A small audio captioner, trained from scratch.
Training: 16700 steps, batches of 128.
Data: 78125 training examples, 27.4 epochs.
Rows from block 3 of the text decoder, named by matrix and row number. Rows with one number belong to one neuron. Each number is 128 + 24 x the weight over the matrix's rms, rounded and kept within 0 to 255. All counts start at 0. Numbers have three digits each.
# fc1: MLP up (decoder.blocks.3.mlp.fc1.weight, 1280x320), inputs 162-215
# fc2: MLP down (decoder.blocks.3.mlp.fc2.weight, 320x1280, transposed), outputs 162-215
fc1.712:156147130108129091114113122142125111176123146125122084119094135140135138141128128125084155102124068084147091120125093144081155125113118090140094105144090137118105
fc1.713:153160141129122168145138089137147083105105120086158112154121146137084149153135141117145184122104129140122135149141129157103136122124109173125099144121135080116122
fc1.714:163133106099122118103112098127140103122140154116157123134097093126128127151116150117134144127096112173130095124161131140100146147122116136088156108119108117140159
fc1.715:154141122118154113121143078143122136140113095121081101147094124114078125175160177098097155121163128138129083103132105098080136127147106158163125136114136064141131
fc1.716:115152149149081153130101074092128112096110129146112114102098119120093107119111154114156177109115101143158070129122188150094086187116140068131131130102107112165133
fc1.717:157139127140096132070167155116103162123140119145119127107119157167091126156134154079122119119120116171118112090125117134112136146160130127153113197131186090105179
fc1.718:124129124136127133122122120131132138133139136120120124127135138125128129131123135135119139125135132124124116138125123123131121126126120119130125120116126125132132
fc1.719:130134119121134123127125131122131126134135123136128130124119124123128118128127119132133121124117119130130138121119128129120134123122135127125122133140134139124123
fc1.720:167135123103152133104113132098138137123147137123103105140105096134125080140111143109118122123136136111117094155129160114129125133121161108174102130142118095138143
fc1.721:183138113125132109100116093114161129134106117121174101097092136159124119116103140117134126118097118094143081129116147139101146075131140133161094131126112086182111
fc1.722:114144140123120156120137156141151066194139150092159074161122101148090123165147109153115162093155126133161120156134077124067147109137130118136118123152139141177114
fc1.723:132134125129123131131123139136122131127140130131138124125133134120121121133120133133136132129125129133127129135122125115131116120142132138133130134120116130132123
fc1.724:152141122100142105083143063111131139110099144141117125086135098142112126144100095104141102129094107114124068140108189121068152134114123185146125154143086112105109
fc1.725:125131124126115135132139112129108111155130141115119098137112150162126148180153089162106144089099115121141107165130123129074137135114132099142098110186098127138118
fc1.726:191151129108099119128116069136118138129141119116144096132090167133119102099106117124120146116097141130121071151152118149112181088131123107106098113130152094108120
fc1.727:136165125128128138126139104120123119136131143111110096135095142140082107187130135093098154104133101161101081129130125098099141095174164096110144122133135083128153
fc1.728:097131123108153117140120059143090126118099136143123099125138128136141156141140117140101131116097099128122142128102153111098189156148092109108106115195099177099113
fc1.729:122135170110097160098088104122094127098179142095112095100116094124109109136111133140157171087093103175133140132134131150091128122116106112107099126155104125090124
fc1.730:111144147131144128134145121109116127107138113151115123125124101120120162120121138132138139100130136146128116149136148107124149152138128117134146122125141105120149
fc1.731:121164107148130148148148083151158125111105149129133109166120136157112151156161128136110112120108106142145090141101128121119120154160131106160124131101101103143155
fc1.732:130130137057088108094082145106118095158184143109141105105137133143059124187162113139071158110130116123118052158106137131079154090148109145111101137142135123107118
fc1.733:106160131118127043126141070134111136111084113134118113101093176152116114165176140143137147106102158165146092133077130078051162136174101144147104175151129131108108
fc1.734:153170113139151128126125117155144120115121100129134098134077120098102097138157148117106170099161095112109131139165104154116103116132160110133087097140119105135138
fc1.735:144164115148141100109121120113126112115121175113094109121118080125124105156123133074124128051109089131121070161129178125111159133156138124119129096116139126121154
fc1.736:109151098140145135170121125123124116116127112121082131157146151144113131169123118147121132091135081184081107127092112062126078138120114108138132118137090147092159
fc1.737:185139177104077115132090173133100110126151130067109087130137147138131139169125124136126146076147102176103103172079135128124146106149149103116048103137099159118125
fc1.738:142141135051112120126106111111135116147132154139136118098061129143116115152130113118165197108084133133155073131111149117097144151173134139099150134126107107127132
fc1.739:167115139091113120112113127131119137141135112128112096154106087151086096174156129132128136106148139116142098157138119120123140118128143137126125121131127104142144
fc1.740:143116106136134135101122119118123116119113133134133088109069172157146120136133125132161156099123115161125097119118102139114120166131120098136141132143147133150136
fc1.741:121163123132086135155099133125151063163154159167131107112129160166121117155120109108098188086109125140125111155103136132100174125152121157099104123149105143102150
fc1.742:128171115146121111142184064179100127113094122107104132081139105141104123098134129139099107068051084147081114174096172101120155119115143143151090156141130116100107
fc1.743:118137121131133128126122132121129131136126126119130139126136126117123120122131131120136125131121134124124132117124122125130121129131126128127122126123131117122129
fc1.744:124151145136124118111130128115140112110115114127131133124125113118137133128131145135136134124138130118130121156144122125127140137115129128143124144126132118112149
fc1.745:148148059105148175156131113132163098142113141143148098168096144150103115124121137077122144108103097110136098132119123103127092130115119124159138136098123086122192
fc1.746:132175126148145126130162122135159155122109151147132120141118106126089157142112164093142167115149123116074113165096152129138125089172134118149136126107132048093148
fc1.747:100163097142154136109170141135153075164136128156117078141122138153124135178145102106080137117143111132112100137144106148103134141143127139139131131108133148147142
fc1.748:126128115134124128135127128133126129130132130124125122124136130128115133121129128129124121126127124134131132141122128137129134129126126129134138134137126122117124
fc1.749:126126134135119134127127129123139126126136125126127138130122129125123118126133124129135121119126130133130134122131130136134132124122123126125127123126131133122127
fc1.750:123164117138154127101138153131129102134110145135132085148087102135125076159139162096173174093136118198134132128137123140107146132144115122121120130134128110107159
fc1.751:145125155151113105145131164171121105153108127109101064165136127124110155157142122116134143086136062126124091171101114118146135104140122089123069099172126146080144
fc1.752:156139164081141117083100094119104162130135120147119100086134077161081092116085154122134123113114135112153107141132170097115121138128113106112115140137102091120140
fc1.753:166102104140105077141137089146099156164095122150109104099134119151121146159118127100126113070122103121112094115117138120126179111127136124147110130114144116112138
fc1.754:108179133163098143115172123120151085064119105145127141134115150136127087142134206110157168094135106186091150140086174152105139170143115081166108146141087107131121
fc1.755:143136170137139192118142158110187094117120068061125122168129124131113150133077165119159185136106077183068144117119109164110119112122101107149131100123085085113151
fc1.756:155100149099126113121095124121079097076127123100093112124113138121158100157137136136101149126103099140131115122142111108118166160152110103136097162162161153096170
fc1.757:175129051166133149154159122129156130171091161153149101148109127133131124144148122067106107119114097081113086110091127110157133106115171093178123122137129132100173
fc1.758:128141136079115105136087135114089078114159125114121116096130110146123172181136108139091157101131144154158095122166088146130148132160113094095113168120122101170134
fc1.759:175133109119102113133132106144106141119123135115125095150091138115123106158138124113151124113103063138146088142157090140116144119133114165150099117138137104106121
fc1.760:118155104115115172120192116186158108118107125108132124198094136130135060138170144087136150139065079095158143144102117148083178134153120110178110188159101131126116
fc1.761:137141110167099141117142126127095122183132184121085108151146079120105112116135117073111133083116076147141107108108110130145172112144165123072133118118151152118132
fc1.762:153160111124114113131166089163108136185130156119143115125143072133145095102095091104119121124097138190151123104105141126107149097140138111126116162148112119128111
fc1.763:169116134060120114108094095107111136132135129124107122091093105134080093161132139091112178105120124118125068119138182137126157109161148148118146136120122100130171
fc1.764:120128125133126125132125128138124133119130133131122119126127116129120119125117126136125128128132123134136132124134135125127137129124131128136133115132127118126117
fc1.765:149144153131106130091121133105131098150122124109134113136129159144065150162134133130102156108099111116147096151119116138112151098135119096117113115174125103133126
fc1.766:121167136098117118124119072128135091119141169098117100122096152132120112149141143118106133114085088172147080137101138140077126136161070087119106148114107104133111
fc1.767:144164135140121106110152069140101117089110142115107140105138117131135108141127070124091115115075113151097088157116185142062186133131136170128128162177098143094152
fc1.768:128127129121130131129127128133135129126129123129143134122142127125130119128122115132128115119129121125123133131126124128126136132128125134131124133115135136121129
fc1.769:145141123124158168141126114129111123125133115163112114141114100159133143128110109122130136089101117148125118125127096085118109135117125117134128136119129120123136
fc1.770:134149140095150138100161085156113101137103158128120138126132118117123108130145127116124129112060117121118116155088170107057157134180165155154126126118128122088118
fc1.771:120156131140141129142125095116106135119149140092123104143102125105098128167164135125127145109114128150104126144128138129094156134152124077125071091124147130090121
fc1.772:127133133133125130138127136132135128125132132129120138119135135127130124131130123121131128131127123130140132122126125134132133128120127134127132135133128132137110
fc1.773:183134146090135139121090151120118102084111096145107094148076115193120075151137171136074147067119118151108086157137085136152133118120112112136092173140118139181137
fc1.774:118140140098084068090124146122151110157142150131125091124133128127076134199162120096098187119143110095132114143115129122102170088149137152126127152164150090115163
fc1.775:139140154124141084103122100122120135126072109118110134099109092126123089145120167122112146104141145134147101174152147124110150114152128124149096137121145099157132
fc1.776:161177134109130117096129104153090100153145118122119078155090117156073072101095160073092130113093097083159118121140103163121087146130154124089129116147096141094126
fc1.777:125129127115119120124127131126124121122135125138135120133125120121124125130127133121124133133130123136129127130134128129129127126131133119131128134127131137137127
fc1.778:158147122133095135129134112130114140155145170117137104115079111147115123178132093103120181079091110128115108152135136151121124145132161131131110113145130145116168
fc1.779:119134103115121106120138175091145120120145130113122107164078134119094133194142153081130193123167122101135110115163124158097120159142155143145142131079144104155173
fc1.780:128146125094099134116122086122105117096156174152113124097078121146118096144145113125127140113101152135141073142107179144110147201148147147124132164141103120123160
fc1.781:124160106139126147096163146134162116117137143126138128150090162127113130156144149096175181117120092190094129138103143141101139167176158128136133129139125105103172
fc1.782:116142120106127121130121140122159088151144150105136073110091152151105052148127146120125188111154104140115115157120131146125129126148105174100093114140109118128166
fc1.783:129156128132122123146140141132148106136148134113116109154091154118109085181118117107123196117121095137137118137135118152100155106162123116149090121152121081117164
fc1.784:149098138116095164094103119159111130142135160134118092164094125162137081160150113131131173112109108144149140103077095140147133124145130138150147158152138115103122
fc1.785:169118100105140123090137077119083162127109102109116118127094155140118099125138117140123120113136113163151087084154126075067169141124128145144137150129149123168111
fc1.786:164145115124133118146131112122131122137113145122135081128102116149095114148127152087113133072121094112102102158146132136140124128119173110124132102130142127119182
fc1.787:132127143133105117117140122102153157120120126081118139144081174107123122148158120139162212136132109141160132124104132138104149142177120109161120111115125090116140
fc1.788:079125094145145139174167119139122122132136169103093105171142143137108122166172111161074121098105062131073087183140103135119116110106127079116107090158112150117166
fc1.789:164138136128085134135101135118149119140156123099142093128069141128115138139164110118127165131138125093125088129140115137117132097133138113115132120127122090159142
fc1.790:142177099117149090103152092144080133176129153120092111126105127141142113145115118097117128121094103171149131123115146105102135132149120096142122142160097119097170
fc1.791:182141135112114167110117044125094157129126128138143133090088136156132066122097130129143136107076118187095118123128126140099115188140097116070115116155099099110140
fc1.792:124183119150141133097176104131144124148108137114103144145126142143103080161157128101114151118114125148152119142110116130076172128173102116159130166124124122112108
fc1.793:135093129093075164124099148185113139171163182149131105148087157170146102153155093161114164118099101124150143078063073141153111102173127150146169173140128128142099
fc1.794:147158133094141132139145130162106141110132092095084062181109165129109112131145149113149150108163092177105129104123086097082122145117118143098121117168113143094103
fc1.795:156151125122094135171155112149134127165099147124136129138123093140119134151101093078106146120125123105119136167121147162146154102149128150124108123130103091134175
fc1.796:146166130164127139133162144118148115120140104129121113165120114106090131143141151081105118085122125135115111127141141093131114126113162117167130119116135103146160
fc1.797:135143133119149098103112105106105160114103113144115127106112117128083161115118158110130108111123124120122062162142161088125134128113138142149144119095148102144157
fc1.798:165149114115113122117138114128096080082075100126081130139132124184099117129128125068111110094107129120150059140137123118109144082128115090178106192141137111148128
fc1.799:115171076147142153102176150126166077167137120143152084168093126122116148139158113085150145098150121136117120131149084154119122144140120119133118133111156142153131
fc1.800:154137132101114088144146072164127125160105132122127111121159118155125150119134092119064094135059111134126119140088124112096152121109122139119116139178128183110109
fc1.801:125119128133129119127116129126125125123130121133136130119130133124119127135133127131131127129124124126131127139130124126122123130123123130126126118128124130133115
fc1.802:131131122132120131130127126141121120121133134133124125117124123125125135135116123135124131127132127124133128131124120130122129123124137123133129118117135128134116
fc1.803:111158130115128127088164163140138104117124106103132092125107109126090101180107135092140160072127077161139119136144111143104143122126123150148120112161112131112138
fc1.804:128150105140139120081144121135145085121138111148151115129080146126110133133125153096141194117130112157119119153116160148084161131149155092142128115123073110126150
fc1.805:133169119129103162103125100086095132118120101155118131133099159143065130137175170127152141093122130224147124094154093115138122176169094111146141144117152078139143
fc1.806:121149123174131106120140122092145111162124153103137130080084096093111108175136128101127143117144134125157120128140166124120131165133170124132125110117140162151126
fc1.807:112169084139128178190189066148147102132116138121150098140075155126094119118135128099136167086071084174129124120110149145093108142126114107156130130095114112095130
fc1.808:148163121139111126121156092138145105093125134141116101147113184100134117135150140136160161125125070150074128114078144152141136165146074105155108114160120141107170
fc1.809:145177101134110133130161094126129123162176146129145079153078127140090118158132142112105176057124127171112126090161089116117121114147109090127127137131136081140145
fc1.810:155154118145146119135126163140118142140127157118121122128122096104122125130119106089144138115138071115061109195119140142152084127139160126116086108130148120113161
fc1.811:183112112089144205047094121144125136154149123123123040134092070119090057105148142146166137106176133121160119125156067099137164117149178067105136108152175082142136
fc1.812:172138109140109059152083135127104100167148206116142098141073133108157095134154090131101161086112108121125118163097139112111156139125166127127068087146115178097129
fc1.813:157105114127152135063130126121107131105098129109116137109157113123131125176127128116129126107157110118115113124129151157106177137126170155159124145110118132112124
fc1.814:108142115128141109087191078111117114144097158158116148080133127151122106177115064108085114110105139137150095119147142142067225147133117158156149180122130128139119
fc1.815:205154069149123053161116112131162145176101152155179121141120148129117165161093096081137124133136148083097086171127158098177115091133164159125113088108158064117191
fc1.816:123132130135128125136136124121124123132118137132118120132124123127128116135131133120143139134135130135133133120124125124130126115132128121127138120128117132138124
fc1.817:135137121119107157121127086149103126158116164115125099160076107130122107153158120110135141087085077121144101152104108132105149130140144111146138128158122128121133
fc1.818:141131097124095127087151102140167177168168122164112083109093126135086124117125132106166151123138123152086119127108109133120135130160128135126129128103122080057177
fc1.819:128144129129137114125102122119134129197175145140136093130054142130108154137139132115125139099118146105157104158133120102088122150088166132120140099098093144151113
fc1.820:133117125142128128133123126123131128132141123124133134117124132131122132130132132144135127129134129128129120128134130117121123130140135137128134126117132125120128
fc1.821:098135134142138140153176054149063147112106158122117104119107126120126157129174107126107138098074086128107113129090161112115171165137184057140115146160156131117123
fc1.822:173144134142103094140125141145098116171144120128106079131095111113118110124118148107116130098130067128129083173133101125138132132122137087110056102134105141134104
fc1.823:112181120135154131097150128137129119116106133110124126126148100116128098167135121118101140122150086163144123132087129158097127134147116106158126123142083152149111
fc1.824:161124155078141122065129164142103130092121129093084105104164104124147085173164108143122135131175098119159138125130121111150152165136150164128105148151119173133128
fc2.712:128143085100153090138120145115082132164155132151139097132130145179121119227154091148048117131191156120158141119164093110095121146106119107106109120185147165142108
fc2.713:117118124119138095103102145094097146134122124139118144104084114113123115112144152146116117133134097112144113135132139123127134130119149123136159122143126152143120
fc2.714:081174125138144122170177131124148125149145139150108120145126152129102130140137125124101154100128118122096140152096150109118127133159164113114133115120116141095134
fc2.715:110135148139179115140143088141123119137092089108105093183132137121116135136164162112091135107128127124153164107135111158122149142088115139156143118125108146121128
fc2.716:192120092103094147121166181202033144144130151072124043163124086202105108141084132095120151095157124168087127129126077114140101083075158166098064182176195113125132
fc2.717:153120129122158145201169109168141147125122102120153129169094133129162146088123117133159114114109144163118173135119126102141108185130115130143100103117097134118127
fc2.718:128133125124129138132134128128127125128129127128122130130130134127130132128132132125127124133132122129129128123122125129132124129130127128125127130128132125128122
fc2.719:128130128124126123125129130128130128133129125130132129125128129129126139133124124127127131127127127124127124123129131129131139127129122128135127134129124122133130
fc2.720:109136203125117118127122137129188123148133143127135103113148132138128141171137125135120115120114125135139118134101135106153117112133123100115113117135125116097137
fc2.721:156140120089125109113121111103096138126135128110156115115137140152127098117091155109090120113109153109125064144142133154120133126071114114118095149117103154130113
fc2.722:105100114142111133117139115104091129140096130119111151059130117144106127126112129103114142085088088135119118135118144134130144122169111123148106126150140143140145
fc2.723:124126130125133135131130124125127128129129129126128127126126127128128125131131128123126125130129125127126125128122133124131118132127130129127130128122130123126123
fc2.724:144142158115095156134113160123150116108195126111103085138174122117121140163167111116146130125138114148127134105135097116179133121085091130114110137155169140084182
fc2.725:119148113147117147130098162140162133148137144122125101147117132128135131133139114104124128098133136109152136112123115106153125107113156107133116122128149140156106
fc2.726:133124133127129124129119125137124147142127101106129120134106142135132119092091172112131150124116121106116110135116137134134125134125141108127095110120094123133127
fc2.727:141132127124131118120123127120147127123137118129112114139106146136125114137129139111128136127123117140128112125120130125131134130127125127136135131127122118113147
fc2.728:150124136129100163121088124150065187118093057103089191126164088126076174082108117115151089110137149122192140144166087076200116093064139132175132135120163142147092
fc2.729:127121100116118142105134134140101120126138107143108127127111129152104138103134160080112133081118125143134108109105125091110147123131167148117117148108121119151084
fc2.730:131126157121142119134123128128143127141119123119133133125124129133134133134111127124121124142123135126147138131123127128139132121133135132125115127128116123123124
fc2.731:142100139144136124149098107183101159122094121048144135136095089129126141101142112174136169104132116150109176149123120126160138115125153163142107089143136151118111
fc2.732:137111103180125151148177111136113107098141111160151116125128138153141136118095108125136063123112149147109130115192112146160097167090089108125133128097132141097140
fc2.733:121112122150125119211118128177105101100056143133124111155140130159137189141122117133073103045143131077066125168093130135155078079088149208154119132103116160141116
fc2.734:130140122106127121106150126156121134139118118146119117118151116170122106111138133095109125119109124148115138139104135118135157109150132144132123169156140122123128
fc2.735:142125117098139119138131143130132141126131101156150154118120163154141154143125113149121136169133135127123129125128119141127134152101104132154119137143102102131133
fc2.736:125109140099116100129149108141121105146138126143139118137124125136128113108113117140112103156122120047156127142139124141109133102132122157111136130172108128052119
fc2.737:094168097176112162136130137158143108165114149111118125122112141151108082134132116123081132117102080123100092138114117110159098116163152131107120145152126141155138
fc2.738:106121140159107072145104142143120098131121128124081078102126138118135159136136132136112129063140087095129087144118129107129112083082126129128117102183137173117094
fc2.739:111118170149161136147121135132168126139129129133129116120141131120147135129152148154127121125123139134141168122114129109151098137129121118138126122136120152124133
fc2.740:134096126141167144086106152116065154124080106106094153122106131139092135161143156131099131127148118137144111137146100142136118145133161136154133132122162150163126
fc2.741:133144121145156134207138073141110107106126096120094089107079138119153148102108150090126124044081090116072119117161114147132127166128115184120165106098122173069175
fc2.742:101126115139118134096144216080161090114148098125145106137090142132122129165081189065182175127162139129146102097143122126087098155139123141109172135105125112148178
fc2.743:130125127126130129127131130129132130125130129126127132127131129127131125128128125132126128129124132122131132129128126127133128129126128128131129127124132129125125
fc2.744:134140127118127128124126118131136121144140122126115142122124125129131134117104118115130128135121133116141134124134120121126132116140130136125121133129126124127126
fc2.745:096119153152131189172111103191178169109125124095163127165085100100154155130192118175165118114087108087166148107146110169144164189101112147203175078133100160142135
fc2.746:121130098142171149113107103135068171140094108118090186123090121120143121116178096137074096137118129100137154134168088138159123162108148174198126138116143181163100
fc2.747:105118155112112119124123117087090140134096120130116164088168128150124164125145113157111107124134144153137106142102137129135145115132129109126137126099133155145098
fc2.748:130135133126125133126131129127134128131127125130128127133128130126131136124129132127127129131122130121125133122127128124138125126130121132129127131129129126126129
fc2.749:128129130126124123127128131129129131135129125127129128123127132128126137134128134129126131129131129126126129124127127127132133127128120130131124129128126129130130
fc2.750:129154120124133108117111127109140143145145133142135130120105144125131142134144113115119139136105136111128114138142141139133125145143131103124130116111136126133130
fc2.751:097140100164119141150118109120120132167163165095111118066154100120111156117103093137133132120120136100145149112121145092138129104107121122110092106134120163127123
fc2.752:110117183140119098197094163153147153159125153094117132066171124095142186166143071118138135098151147103182157160130103113192101122106129150138115097149169154114154
fc2.753:113136139124118132119109156100111139133114099123062145155110128115124123125113136090149146132149105139132090134136119118162128152147133130134134131098133114117175
fc2.754:140145110127076118089125094088115152079098042188079129132134175145062144122135139083176112139090142125143086110140155059160112114160084196169168171121157072078142
fc2.755:149087085175107104206114127192122139149089139078150088108120119130128183107071129125137155084147107060078109159100142101205071062065183127120056090124146145123157
fc2.756:101130110126120114141229100123119138171128119123178160154142136110122166093149099166131089189134152105145168116122176127093153111122120089145113120123100100117088
fc2.757:127116153130169123075140143147145133113135109100154090152107105100145096152216204162127133114115071120140170100126107170114141200138126145157144100215118170130135
fc2.758:172168166084141090165127114130193094151150126134122128138151138131151107157109143088120137138087133141144085136093148105120164124143107148139131135168089088118156
fc2.759:130167120098128127119126100138145135133136138122133121144146133167107140127189125142102140097110175104124138116110128097153180104144146134158138182153139127167121
fc2.760:178100123138092112095149163157094164068175139096144059104135119095133117134149138107195169114163096186068145103147114143159134151128131162083124122172223108089162
fc2.761:145105123090126133139113128128099164097124057144152176095109168136145142127150127152138137143135130127132133135140091142160116195083094133204091140139137119144116
fc2.762:144141104163103196125173068179178128107097238134217144131188133180166111145120020159158066196049172112128172142136158205171144120172094118147123151138172123108150
fc2.763:097043110164118100148108154121106113144096142138068114081154155142113199146118091135128142114130097086130080154100119115135096110090124122140119094187145146076137
fc2.764:129128129129129129126125127126131129128127127127131128129128127128128125129127132127127128129129129129127129129129127127131130128129127127126126125127127129127129
fc2.765:146120140126130142139151106149124112112134130116138131141113122131156083115130123156131093119105115132150152118163111162147130143124107117138129132139108146110125
fc2.766:145134120126111130125135114121144113134140138149138146111160119122156135101117084103132094188116170094154111127147138159143120138101099135136107149113115108127117
fc2.767:122180127136108178103178162096172120121215118157115106122188142116121146128150115114141089144152140153111131068153114075165128131116096087102119134124156107114173
fc2.768:128130125127124124128128130130129131130130125129130127128128131128125133131127130133128131125127127122127130128128131127130133127128129131130129128129126124127128
fc2.769:124113153129135099112127138128157146133107127115125115153136131108133163143140150137129137143151122122124164122082132106141135099125166122143131108128140121110145
fc2.770:166119097118135141092163138149097148128106096112109145142122136154106123135093110090129150142158160117123132106153099089141110116168144138137108145154137074142154
fc2.771:148120136116136100109109133128124136142131132121113123125130116133131126119119138124102125140139144125139129147134130113131135128117153148115131135134136142143133
fc2.772:123124127129128125128134129128129132130131130124125125130125130128126125126129131129128130129130128131126130131124125121128129125128122126128128128128129131125130
fc2.773:142128184089131188139049154124135090112153129072096115166167130130133154164134123126120136090106149095234140109137074130141136102078117147149108116161114141155096
fc2.774:154131094128132176135150081152075132146130114160150149144072101142148092122169116138114083139093116119114133117170085153173109161142112138196125149143133115150127
fc2.775:118118204141173086187080146131156115161120133120147115097134125127142149156108139146116126105144163126166142131140104102161073117140123100105113076131127143119137
fc2.776:143169117126156101120192154149093127117094119124108163143058169156146128135101168112157166100122106148108121144108117142094088147145166137137123150151112114133120
fc2.777:127128128129130125124128129127129126127125129129128134126127125127128123125130130131127127130130128125133131128129127129132133127130129129128127126125128125129126
fc2.778:129140125123120113126130140128147116126120122107121116154117149148110124145135115122113149122122124139143127146121121119126130119139131128131118119138134121116135
fc2.779:130117082131149095198116089229076177156149195141186128083147090149179154067123067201083028105079129148113128145094182099106111144065139103124111102164104213118077
fc2.780:125071121154150146169162162185120140116108139139116042129151105135164142095093106163127145090165083095044156159109101156171110141074143115090100085212156223080141
fc2.781:157134112147104112124131123155131137116154144139135102108127112150143160129139102099122077100097130130154129101132120103143119134097124117127122144126148155130126
fc2.782:185123137103139115172146065133109146125128084117123142099079133117156137089092166078136110124082126119077119128150142158157153153132121157161141152126118104115178
fc2.783:128152147139132103125118131104146164145134126127140158100112159102122114148131123137120141143147139110110129133146137136153119127177123108134130101115155098120121
fc2.784:098039084122121109138176157165121129133151140187209116074136142134125117140148122166113117186140101097090143107101134192135086113150113152132145138136138133193090
fc2.785:116167067166098126138111089133115111134117191116169126148160150146105128143149057155072108125090145111113119176148142171114096126110109118137071113137134146134102
fc2.786:101141126110122129126153127145152108136111137135148104131124122144103117144137134114111145115101096115115126152124120153107138124142106148125142131134112118110138
fc2.787:145112100137111046095117153139086137131135174115159140100156091115158132143140098160085106138166119163122147128116115131142113108116134163125134133143160149148118
fc2.788:107132115154109162156101205172121139201145160098164104095123089156114166158121071142120142089149109098133154158144048125176080088113128147089090092111169173136112
fc2.789:135135119141138161093149153144127134138132152126126118157167095137121124141152124155102136155162121125107188128116127110115131130140161116089116131150150155135138
fc2.790:145142119109123148125157119121128123135132107110119128162131147155112111132137109128113122121109117134142138121143127114128137121125121114140121137133127102119118
fc2.791:131102055179194111142191149207063203174097130131181124119067120146136159107154137131106111110156127090095179135144107112116122141150213084142113104154175179147119
fc2.792:117111112132116139124136128156116160108113126117131105117123141140106133131135125118157136111136095131105133120115128110144110129155143152107145110137139102095127
fc2.793:096016076124120118143190159187119132135155153198237112055142143144128115142146112176108113197144106077073162096087129209135069102154115179133150142141139145217075
fc2.794:188119144088110082084077106070136081109123174154184199099157114109193085149161108153074096160077170074192091147148148206130176163152097127171110138146112135186132
fc2.795:164101090146193143139065113134059186175123127120107141144084064119127103119137122157055140109150134086104175163172102120199106134092155126183092109152137178176143
fc2.796:105110124106128136131130117134103125126130133127154119096120135169112141145125131152130133116118135147140115126122133130083141130142122129116143123122127112138101
fc2.797:106138135131099127147125162123141091185143124113117121145120147132124149163130105135111150128163132131124130127122107124125093102148140146115107122110136109127127
fc2.798:145140149047133116131115147130117091157193132113162104126145084117154146134152138114112133126122137110113146136129116141116173122121107193100122152141108169122137
fc2.799:141114122128110059080090104093062118142113176181135194024228106154143165120128096202062042132160151147109058171111178136116149131138139124108123142129120171174109
fc2.800:103137134182060168105115176118166163078139111112101166121142156116083163153152103118205128129144095135138143130162093130218125127126092127160180136120171130093209
fc2.801:122131129123127132122135127130135130125131130124124124136128126126126123122131126129126129128128127128127129131126126121130128124131125124128130129128132128131130
fc2.802:123133128123131130123135131131135123124129127128122126132128128126128123123130124128123127129125123118128134127127128123130129125126127128126128127129132124129128
fc2.803:146133103160118092147129129145122121173139131120118127110121112130126144129124106134092170107147141107113128136116124111137111091129169115145074115163134126131091
fc2.804:112126132145085097120126134132142111119126109112105119148141127103156138103119086115161117142132085136168133127113134104152128132107100123115129111115120131093134
fc2.805:048202144140170133131132083096147126115134134158100132108155122129107116150127121104120135114075142120158108141095131142134164153113114110125149135113085171134101
fc2.806:166090105111118105114102167145130154133146128146133067109150109127152132111110106163142123104184137106079145132152118109159136077107098137106113092147154128099141
fc2.807:083100153197146151211129078175135195114107091062091155153108138041158199061066100133225141157098066143144163136047179077167108171103159121171156040063075116070165
fc2.808:098125153077100106107098133101084171167132132116097081132107111151082111157171107148116159095128092125138110169114112099180122085114143117122140111159164130108138
fc2.809:133151140108131134118111121118161141159167120115125116126124121130108123130125119142133159155139143128120120129126117115142137108132139112100117118126123107146121
fc2.810:103134109139167148126128108141106156167129119152132170065141108139114135118125112117099096115128201076217156110135109111089148140117176167180104146137127145174032
fc2.811:120142144191130070144107126160172118174083122064126147142129152136124182141138102118091171102095152082154164196110124104121108079133153123183068125168151167167074
fc2.812:159120120152094124107142154155138147135117121120120120143149130130117137100085107119130121122149104146097178123158110115165094098097111156086119108115147108106131
fc2.813:105170148120136128137131106096144117113126111166114131140126139127137139111102162131127096151111134158117118136121122130125125140105097123098162115078092123104139
fc2.814:140121140135107132075093155092142116113166116122106091130149100094154143103142158167140123112151093106137161110136111134151119120089119127104100083136128177116107
fc2.815:087123155173109048120095137077129116143085118126144153128132119095170095137151138233048090091205138103132136137107139137108106121089126075162087089127075235193025
fc2.816:125122130123131132131127126126131134131132132127127130122124125132134129129129127126128127137131135127128131127125130122137125129133124127126134132122127126127125
fc2.817:130139107122127137121154147136132126131139128136130119146132124144123125126129123119127135146138129144126143125130120125127127125129128110117127130131134117127136
fc2.818:140151140096132146137111146144132120129159107113112117170114119114152107120116107124137120146122109120167133114134121116114133137106107108114123110144093140128090
fc2.819:121109152139112159130192170096122100089086097061114159164158162123096157161101163114145148169135084183115186120143122120113129105169103106085157113136153116084202
fc2.820:121127132123136136125134126124135129127132131125120129131129128129132123127132126131125124129125127123128132131123126117132114132129127130123133130124132130120122
fc2.821:140144125103139185100076167091100127116128104142122140139128080128137130158099143096134092150143143108200101075163121140120135131087114148137166135101117124196124
fc2.822:146162137098160136108091087158130140149153143119130085116165082168096122082149103123098137124117188036199174108126123099150179132086135179139099149178085178133143
fc2.823:149128141116112105131108113104127131102128112130113125152096135125123111102121160132141137108118122144114133129139113108146122104145134107095139112116126099107114
fc2.824:073166164123100123133206101121149131107082132168126191116122171147136112098106097152173088178088121197109096153099180170090149150166104107133166151083090058084136